Weights of a small image captioner.
Model: 1.92M parameters, decoder layers 7, decoder activation silu.
Data: trained on simulated stained blood smears, 195000 training examples, 21.5 epochs.
Rows from block 6 of the image encoder of a small image captioner, named by matrix and row number. Rows with one number belong to one channel. Each number is 128 + 24 x the weight over its row's rms, rounded and kept within 0 to 255. All counts start at 0. Numbers have three digits each.
Before each channel's rows are labels from the 100 images, of 14848, where the channel reaches its highest value: "patch colour" is the nearest of a few named colours to the mean colour under the peak; "responds to" is what is common among them. Only what is clearly more common there than usual is listed. The data: simulated stained blood smears. In brackets: how many of the 100.
# convs1: grouped (11 groups) 3x3 conv, stride 2 (encoder.blocks.6.convs.1.weight, 176x16x3x3), inputs within the group 0-15, a 3x3 kernel for each
# convs2: expand pointwise conv (encoder.blocks.6.convs.2.weight, 176x176x1x1, transposed), outputs 0-87

patch colour: grey (66)
responds to: band-shaped nucleus (100)
convs1.139:118134111117129116112112123119092129136111132157135151118088126131126106103102087131112121140130139121115098129138118127129131106138128166175170171099158144154132170186133188133183180158130157176144185102166170148142142131162102147126110133140130137127092111132098144118187169160193133176170181168130124156120136112122121121123136142117125121101119124152119126141125152138165130122113150106148110121117115113112136122122130108107110
convs2.139:154182124123089150087104110105098151105148120141118111111096201130198109127128098115110157103170112086123122173114147107142135126198115128101145116134112132126161130107101105121173124128121205138121154136125171133117144124123131124130105116133148153197137130124146

patch colour: pink (100)
responds to: teardrops (99)
convs1.143:139168155142161167157167139137124117110123072109116144114073082115082087115102119138171140152165186139166143117108118103149132162119120113095123106123142139113126150122144130106117130106106142124135123107133124125134133152137146167178127132149136137116126126117144130114130105116098111120092101103143107121152102131127159167119150134146164180155149143124092099079085080076089110140092109145096119112146157112100133118156133123091124
convs2.143:135155144147143137158132139131135122148141125104129127197123168133140181153232139122128123177126149162181133123152138141125153134166133151126113142134166128158149160130149126099111131143161166135150114185145096130125152145130163151135131177117148147143146140128118

patch colour: grey (72)
responds to: band-shaped nucleus (100)
convs1.134:114138122122138133115127129151104133145114124153133151117092107112126083100087102112124130135142179113128121134113128115120103115115130172151146169101154141135133170174134200130195176151129166178127190085165158146137131136154108152135092124144132124112091119110107134122186172130191124156171177148133137145132142115120139131106131136113124132099112130165126105148132133126145112128131143110156112101122112118109131122111129100101097
convs2.134:140177131125096152098110117110105151113145140137112104137114207135195117130136103118100159106176124090127120173115155106132143145204130126100153109123120134132161122098111115117173121135129201151117145150126178123129150114117144101134101113143146141193138141126144

patch colour: pink (92)
responds to: teardrops (100)
convs1.138:122149134135153138149154134125093070100120090090094074123144134122131174104165155125162128146152142152138140100100123108137136138119106104103094104110104122110092128127143107125129093123146135131123109120117113120115126142149135123148141141143114105098116115098139108083105100109095117091099104103145153141120129166100166159117129115147140142158140114097097091077105069072079092134173135120140162093181159126155103122141127134125124
convs2.138:119117123139129096174117119111146150123143138119125130160128132112132159130183131130151153204101158135135114125111141143127146151145109153138144126135219130200116213132167117118139115129142152142201081173126118126126121122124125150117129127104138124139112114114102

patch colour: pink (94)
responds to: teardrops (100); no large cell (33)
convs1.61:129143164147112176150168162139156156162120195150162159111110112097102101091132101138122115124148119128122109134142142137108164137147150140153156155117187150158164091104081093094093114115096141143119134139130134125114121131138129122151136157127113122136126103164126151137112085108109134094112117137108106128098132107115119116095095106091097090083116090120124150131118152130160131107089107103126095083108122111105075112104098113112104
convs2.61:139114134154111076140137097073096186073128115110117148092129125159118108113112082115077135141119133117124137134119147095133106122133078154078139107136185111165095161114162090135142121138140132140148133177173094130136159170102127145158120154101179132151178150111137

patch colour: pink (95)
responds to: teardrops (100); no large cell (32)
convs1.24:137124093099130093114127126135142121116111121119140120152120129117121132083128128132117103099114120103103085143109117113138111111116122145138142141141146156129138112100090099120109066079070146113124101148139129132127163141152149119156161129107149173160149118192170199185159146138151118142170141117139127132118141143126131120129123134116114128073112123150160166137100172157182176139159149135107161111149146147128127167132147135132091
convs2.24:126120130140111101138130082066140168059123108103113137109121115116127104111107115123128150170088158113128120135105105128150108110125096149141163104154182124237093191118172075123136121121120143159203076160123120105130129111138135155117137122108125136120127110137108

patch colour: purple (55)
responds to: round nucleus (84); teardrops (36)
convs1.133:127128133108125133118130131094132122141140149123123110146139170156117147148128114128120100082115100123115118132122140148119125131106098112095082093094094094069074096087101090097089096103123077073059080116070085101103158142131127105115123122132125130127128127139125094104110096100117091090097095131122123118120103126144114098162137139117109112133100103115130150121099111125104141127113140117101120151142115146168147153100135120155150
convs2.133:117081108110124106112138120121149126123115107132133091122110143121145128131130102125124211144141096116138099151126178151133161144131112171143117129088127105142114140132131135170137095132104149087165129102137142108118142139109074127106084128089151130139128133117118

patch colour: pink (96)
responds to: teardrops (80)
convs1.146:119162148134161159149155179090115109135118125112111127095110116111127111111087108101097134127109104116079090134131144103082089148128123086102109098144102079081080125131149106093088152144135111090127114096132124104130110088122102141113116093113114100090096161084107101099109093114079154104095093123121116131132134148125138134152111141124080112157098131119108118139126151130141134101112102104113103118115100108097095104126120122096115
convs2.146:129107131141126141162162151114119127131140117125121144175143132158089189146183154144151162133116172145139116126142114113114139109137137189107139170152156171167133143136166125156127128122146145135160087162106126106178102123138116136149123105134112143103139121147111

patch colour: pink (99)
responds to: ovals (100)
convs1.70:130136131117113147121120125129123149125120145158129122111106129120086103094110138127129125141159133126128120095100129112058095127161178127121124127100117116113155112132160141057106129177191084097144132039093126171190131149161129122141163144137122115110125090113109111120123143176134069110147181198126132139136148144132139113121129133126140135128130116122113116115089116111105125122122109126112118117133126100117102123132136134096129
convs2.70:166110116145133156082116139135173079126147082109136092077098121120124067139068128138106087122122085114132108098145132168106182087119154135183072137113138106140144138162083108124156144110127098108136153081107106125147107092115112117126106094128097125102136101148147

patch colour: pink (93)
responds to: small spheres (100); no large cell (32)
convs1.42:114118135113132151120125118142154146135129159143176166146149145144127179136182163142154161137129137143165146149158144161113175142173159159154145135137147146156166128118114108140100122103095112088095094104090099101107119120114092105090105108092142133132126132127134114120142139129140137179137180166105101111092115105072072085147139151154135147140139147124118130121141108123119123110121124110119112115109096146146143156117171134174163
convs2.42:142120130146128135124131123110121130114109105128095134136123115112134124155139123141097124135128123108139128133129099106135163088140127162126141122134135136141121133114125107127155136140139115135145144119107119131172088121132113124132121097128135203107159117138137

patch colour: pink (94)
responds to: teardrops (100); no large cell (32)
convs1.53:114129122103119140095126116121151145124136160123147139141124139134118142126145124148149139144167143144156158145165153150117176144160155129141135118132150115141136091094080070101066075091075151154130149162143152159154114159147130159169125166133106134139112116150117140122118114110123148121091121109121126125122141131102123103122113113113122119097124100101115114117128134093125113103090127127133120098118110109099077081111065079077075
convs2.53:127119129126137097170142113093140155111128122120154147147114136144132154113156125141137140174132164142152130125162114149136135142130095152120145130150209151177135188143156104128136113138151143143169103178138131144109161145143150167139141143088137129163133128125098

patch colour: grey (58)
responds to: band-shaped nucleus (100)
convs1.111:165145140155135156138140126130113161124140096076136126181174156170145173143149129149137117147139120135154136102097094095129112101123101131112103133132120147142131148103124130133094106148129097094117114112123098127090146122110125130126102108094132128142128135102079142113092094115108107126092116090125127137123132091081140122092085079092126102127115137189149154140155167120160130082073108096114102097103098127116141121133103079130120
convs2.111:157163130136097160117121128103150139134141117112136104128121185096205129120123128116104180169177111097128118208125158125130140159181095129129124127122129106126158141103137106119168105119135189119145166142118155132115150123111137120133116134116127103197156114096134

patch colour: pink (97)
responds to: ovals (100)
convs1.54:106097110106110102126084096118101106113124101145104107114113102122107122119108098134139141145128140132169166127119113126144106157126091116112122117124115140112113100109114090114073101074099150126113139117124145147131132116107093129113127126102107113107088100075120089081159165149152147169128162172119153132129135156104154162118119104107109099098090092141112119105122109102095109128158153160134175123164165111127111098119085101081099
convs2.54:155131125118140131104144160162203063160129107121171111147116133127133134145138164140181118133143125134151138140164137235116188106119144136199066197137128127112139128222102126129144126092164114108126127112131142114121136143153113127129123138123131134131126145142116

patch colour: pink (91)
responds to: teardrops (63); target cells (37)
convs1.50:141150174151116143150149178142154166147116152144135175091094099076078070089110090144130115142146130122122105114113134098101123124102133149159165156115156151136173081082107088133113120145119133137109122126122129133115119107119108094109117113111101106136098099107124120143124120127129153118132127134119130136119135118131132122086072094072073069084096088142132154139123130136152158105109118112129105097128122106107117122138125129141118
convs2.50:143116139156125079102137103086130152101123126113125140104145101136118121119120095119094125132137129128127134119136149105103107116121078129110139102127155110153099137127168113134143123147141118131137143175196068109140169187116133134162117188110209126160216168104141

patch colour: grey (74)
responds to: band-shaped nucleus (100)
convs1.103:163156140186131158154143143121082151161147111097139110188171141200135187179166145106116129125130132099139126110121129142106136129123109074111100106130111094107116124093134136136108092119102112105106135117119113121105149127123126139133108123127123083136153142111088123109105108109136115119115108115123081122137120112101117095095107097125141112125127123188161155173133174153170142127121141159111131140120114119084114137113117084123111
convs2.103:150182098133097159130093124128124143128149133148116087128100193107197130125151119094098170139174109091129124172128159109125136133205131162116142124141154106139177130113147103114181124118109181122125161134111145134127131119108134163134097128128128116191133112118141

patch colour: pink (90)
responds to: small spheres (100)
convs1.2:144125136169142213147180137128119138119110114114093114127126132129144168130153134132123114134116119127102121137137142133146124124136131153130144135116121143148135134120143157142205145173146134114131180141228139186164147145152115134130133139134149152145127117108114102117141123130118097093110082111127122127130133171137143126148122138173137228140186145139123110145121131134118123146129133129105103139109114143135142136141155130158128
convs2.2:132132134132128140113132123114102138110087114126120118108117113109136096140119103118087101102152093090124123115126103099158134096135134130100145113121110131131130115120108104124145138141130098119126152090123123154148103116124112092135115100129136186100158103128138

patch colour: pink (95)
responds to: ovals (89); crowded (69)
convs1.102:112123103093129095097106122103119114096114102114129113105132122122150096126113117136127133115100100153098120135099091126152103127106119147122129116093119150079113118124101099104111130095122126111124114143118136109133121128136137138149156163129114114094085110065107113088128112099117133110109114123112109095101107071108118100133121115115107114129079095099126067094126055108097078122108081112141104106109126100109090099127070115108089
convs2.102:114130139137116131129134146129169084150126115109150086168110124089149136163166174111116090115140125110125112124114162166128141134136127123169103162116120146094145114142111128125126136117138121117108133140146111148139128138115134087176134145135153132108151153111145

patch colour: pink (94)
responds to: ovals (100)
convs1.175:085077168111113187111168143125114102113118100122108113129129118120133105125115107138122122138108110129116112122120106113130097122114111111120113120122131108135109138143124134132108105121085111109109119117130106107107125127116130141099111125108112075155124109171108146126089098175115135193166189175117115142123113116098116124091072154124126183107165147127119191135109168137167152127118113117134102125112112112089140123142193131175139
convs2.175:158116127172135083126107119123175134109138088112153125074076123116147080136071121125131125169110104095128121131127137147112135093116124132165114162138156094141114165173129076134139136109151110126158144159148096115111138135116118123135125144110149121127134176129151

patch colour: pink (98)
responds to: small spheres (100)
convs1.59:100093089101103066100083073103088079094097061113077072136110117133124128135113106142135133135132139124135136124099099113120088129104078094085075098109064104082070110150141135114159131134134142130137148132124146128118091084094099128119111085096111102100096113099115108105127120136129121142123139146123095117104111115116131127113114120133127139130115121122121132120132131145121130133127129111102125117132132122149143136109166127128135
convs2.59:143122139095133137132121148134129125118115104135155114138099139109162101157126139152167101079166086119136157120139144150170125125164135130130100156118109123105128103156101113123139135140158127121090138093118189160107131091142111154129130124087109183108132103154121

patch colour: purple (48)
responds to: round nucleus (100)
convs1.92:118121122124127104137127147096192124185123189177189152117096126115111110125110119166129146119115136123118138078072090088131107146129149142107125119119126123104110149155137143131132116145152126119118118118118130112103132122132119134138139126126105124122100140106113114122114129126127116126161130129136147130151076151135160137112127129108147098095129116165140135131124139111124128093182123185115180166199154121195116167118148137185148
convs2.92:123067113144105111139136153138135131138116143181142109153110095124095155109155143114155191111114128128148139131132124126132108133098114116113135126140146114132073147129174141201089142131105109116139110136139108140114143137106101141103119134129144126120148114096108

patch colour: pink (100)
responds to: teardrops (84)
convs1.124:129131124112129103123133140111095139094123100132105130130131174128125156138169167115083120100128107105095092149100143119136135129104138111122106111112116128107109139119111112135103099122108132167166131176143127169137141126120151120115154154155109080125091125092104089107143109112117150140110137131076072097081088095114089106142120143134133142131129124157135138147115140153151145139124109149121137135153163100087099075093076104070074
convs2.124:128121110120122128109165120134185137142131113127170126113109141143151113144119148150190124158138119109101153165134129159112127119108106169183120155146136128130131138179155111113148110119166146102159116119086164100122168104180106158134128101141092148163095098112092

patch colour: pink (99)
responds to: ovals (88)
convs1.126:138138176134125164134127140141132117135139107135134137134144151153095162134167135089142129132132126130137108111131129147125120129126108086111105087116070098091090105109100107149108118135137124097144149096161147145155130134153135131131146129114095113106132123120124113113085107092102168110086137121074081105066084058097079084128133147154136126127121122113147135122106131127130105104123124110135125104146113073106103089104088103106089
convs2.126:131157121119107141124167109116142149097082100116167100102098146142162078128103103108137117142137098085113117158128150128128119118106112113111128119108137144127166126147110088110150106162124139077155140109125161120120147127160162137180108138135121144167124128106119

patch colour: pink (93)
responds to: small spheres (100); no large cell (32)
convs1.0:142148132171137196152190133132118140123108118117083118140143129125142161134160131135124084135118112127106097143130140147148132137139133161141143142125134147151138148141139147138195144179146145137130174145209149194154155151154132141130142156149147144152133111135117118130142124141115088106112091131130140124128138165133151126151140135167138204146188140143126085144117124146119108141122142119104126124097125147149142140149160139174130
convs2.0:131120133143127147110135122109113147102093110128111122099122108108141098145115104137090104105154095079119133119125102104155127093130128136106143113121110126126133111127112096125152141147136107118122158094131132152147109132125113097137115108136144192108155109130141

patch colour: pink (98)
responds to: teardrops (100)
convs1.137:133154131105142132119128125100108093100124111076102102133151167172142198131197162147151121113157114163126117113105111128143136114129106113113104110125113097100073116118150127151156117144156136130129098134118120113122137146149137114145149134130123109101106116112095089103118115130118144111097112130144159170156120180141187163139130126131138126136124097109115122111105088103111115149174173161119186146189169116149118116131127101119121
convs2.137:126120128136111096143121102095153157090128118106135135115123129121135117120118128111141157211098157115121106134088134138136126127131110143147140131138206119214103230125161099127140128118132143148194073168126122112115131112135128141129128127095121128133120130129106

patch colour: grey (85)
responds to: lobed nucleus (100)
convs1.64:138135139114114140124130125113099118113125116137123147117135162121121132116130122140139127138148130113145124127125121116124086135123093159142166141106148143119152141119119149108096151125096144111128141117099170113110122117122112133119131123144127133148110119122111127127134125131148110133128135108113114107111131107114119114147119119116123111126143115114127153100126126129133149229208202213114228177188196127139131119145099112099110
convs2.64:105138191057126131145146136147098127118092133149135111140109136138149151082150084086096123121139144126175120134137129105132094124121107108091138114124148182121198108129114106125106132146089139106100133109147136144107153148136186149170097159129152119144129123091129